config = dict(
    arch='caformer',
    horizontal_flip=False,
    norm='layernorm_no_bias',
    parallel_block=False,
    experts_per_token=2,
    warmup_steps=190,
)
Rows from block 2 of a small image classifier, named by matrix and row number. Rows with one number belong to one neuron. Each number is 500 + 40 x the weight over its row's rms, rounded and kept within 0 to 999. All counts start at 0. Numbers have three digits each.
After each neuron's rows are labels from the 100 images, of 14848, where the neuron reaches its highest value: "strongest on" is what is common among them; "peak on" is the class under the peak. Only what is clearly more common there than usual is listed. The data: drawn branching plants.
# fc1: MLP up (model.blocks.2.mlp.fc1.weight, 256x64), inputs 0-63
# fc2: MLP down (model.blocks.2.mlp.fc2.weight, 64x256, transposed), outputs 0-63

fc1.83:464440485515519481470563485478495585506486517541508508541485518461516423548536505469542475438438459507516496488515532564511460517538560507450445493444446481446533477516609538482531542408518496
fc2.83:452501487504498470438477554465496435534457499457495426476466538553511562501432491492490544479583507493543491536447511434436612513478524501463525542538454512524456556475488497532563502560483528
strongest on: white flowers
peak on: foliage

fc1.47:492578498478461522470565479473473456530528420540561506472538557465524528484427423567579453513449443525513444499453496484518433588552497516489509480516491510483555498498531456494484522542469513
fc2.47:518403502528539487524492503555510482492429575478474545588470434595493463444570538503447554495514480494477550507518528474429494443440525504469453513529526518529507549491457510518460523477475464
strongest on: red berries; night
peak on: wood

fc1.36:412525480426500528539498480495488534488523483481513469554541527432525445615544570518493534495526478548508549511490533508506501552423517464471506425445409498460453529522557514496506505462470508
fc2.36:558487510544545500443478519497487444546470574445472456485475501584439551473396464493534479539506529492532561468492468515482530455496418504540516547505547520448480478503474493570521465587510502
strongest on: white flowers; night
peak on: foliage

fc1.113:508523508451512455484505548426518505507491425544570536474478533464530504458564540398554524453485489535514553508479510544489570493457463523529594452492483503579537459493494466448486491458481552
fc2.113:536524472547509537561550485533457486462440559492526473451556470489522486458545484542501475497516506437499380488474441457510501536534471502483426588425552456526552476544473550486506489498526475
strongest on: red berries
peak on: ground

fc1.45:465469547446523533506496394463513546506571468517557553504492539479479494532443451558582464483481532439418471494500535483450538508505546556545526525488544445522479488455531510538530503458448451
fc2.45:432516508537411483516499512502526523498471519516401469564437517512591496494465484461491531507521445499538488491507491463504545467508420446465483549499551554491538521476460464489555506573529599
strongest on: night; green leaves
peak on: foliage

fc1.104:411488490494474558530489525467474503527530420505537497520556537465531484530463487548524405480511487523494491557503535532503488513496531404474535509402472466541521503548501454582454551425511472
fc2.104:486560481529582529444495517436504457458492552461573453531473463466521552474452542454551490538530494525466483574439487557513537419489537540501500526506466524457465561467502442509518490561453460
strongest on: night; pink blossoms
peak on: foliage

fc1.53:556519463487489564520557488475484476522514555450507580473548505420535489480514521390525537512486442503456458512474533636508520442486486485466499445444487489469513523436521546500510526509515505
fc2.53:414478514466520536478471514573534540470458482501467445466456495564393482536484592544462517532499505546493483427500480428494529541510451537549541558507516490454491448508540556463496538494500534
strongest on: red berries
peak on: foliage

fc1.214:478527553549517519541538514488468514528431441475461474530529587419438497528474527479574429495480514557489508517513514511610520441528481459498534470445426473463488492450559531512509538477512483
fc2.214:485519527515542506437525516470497465515523572527549527415373466538531513441495519529497568543588459443533473448459536516426548539552544469471462509505475501484471498512492499496553488500469479
strongest on: red berries
peak on: foliage

fc1.234:488486540513561468467518521532542493568439493517527518521563456508413460554447479501455548485517487492482430513561542472466513443511466522511489484474431487626526459484505519494510519586450469
fc2.234:592486485461498511431477504460465523502469448455441509474486548501533560516502563465483490507536521508514510577532571492468517519514540489556390507516489503530498557552508405494459486411532500
strongest on: white flowers; two-way forks
peak on: foliage

fc1.239:513493508504500490498566490528525512540599387442549525475524530484446527530419473510540477561430512482494473517495518430554491593505470549511518437547547472499491470493507491433520506446498505
fc2.239:505476490506510496525446468509518518537434585517511475506542477510535495518507601485464496480525437478487565506491495475509421500460485452526492549492482605501497562532370575499499459509506461
strongest on: night; bare
peak on: wood

fc1.118:459544489586427522540474493521512513528512494547546551439552473469493514554464367522544497533457501527493505510510549468475526433468488480484553474501479415509489474502462583550528519466459512
fc2.118:581539567501507500472524481484522418485479466529518558572466518507557511447503529523413446501561471460491528512537470465522391462498519472501422487505494583521514535490513474457445518535466481
strongest on: white flowers; night
peak on: foliage

fc1.165:476464542519520500529563472519484496513658501445566559521508470545465492465493444426530473485451496427517538519448572513525511485542492528489510492539476455510474460517529486473499485483492406
fc2.165:542503458504453467534487574452509552584413524465452438500480500449525522479472572496477499522524436494502468586544510469599437518448463510551507511457521492539486551503476510442526488485520526
strongest on: night; bare
peak on: wood

fc1.93:461483564524508547548393529542438514451596454534594481513492518430536478475473442503548518523482502484506524543471568512534502457541451441487517425492492478489526546477523515482479478464515472
fc2.93:477530476535489524509554506459533560512470575435400476515430442535529493504474545494489500495494437524544454516515448489530484436529512556526508523468548494482559437492523412543564531540478555
strongest on: red berries; pink blossoms
peak on: foliage

fc1.173:492515487490531443510493452500500470460486457544551537472579437419525459619534544398484462525527503523512525527507537536506468481556536568468491501452461481426537513553487516478520477506530471
fc2.173:495510498458528509491497494531457520552477509421488482505447594520498538460408490523484579524464419529555521448508520481578585569484505475533477435530447469493455471485489516508515506474573508
strongest on: red berries
peak on: foliage; wood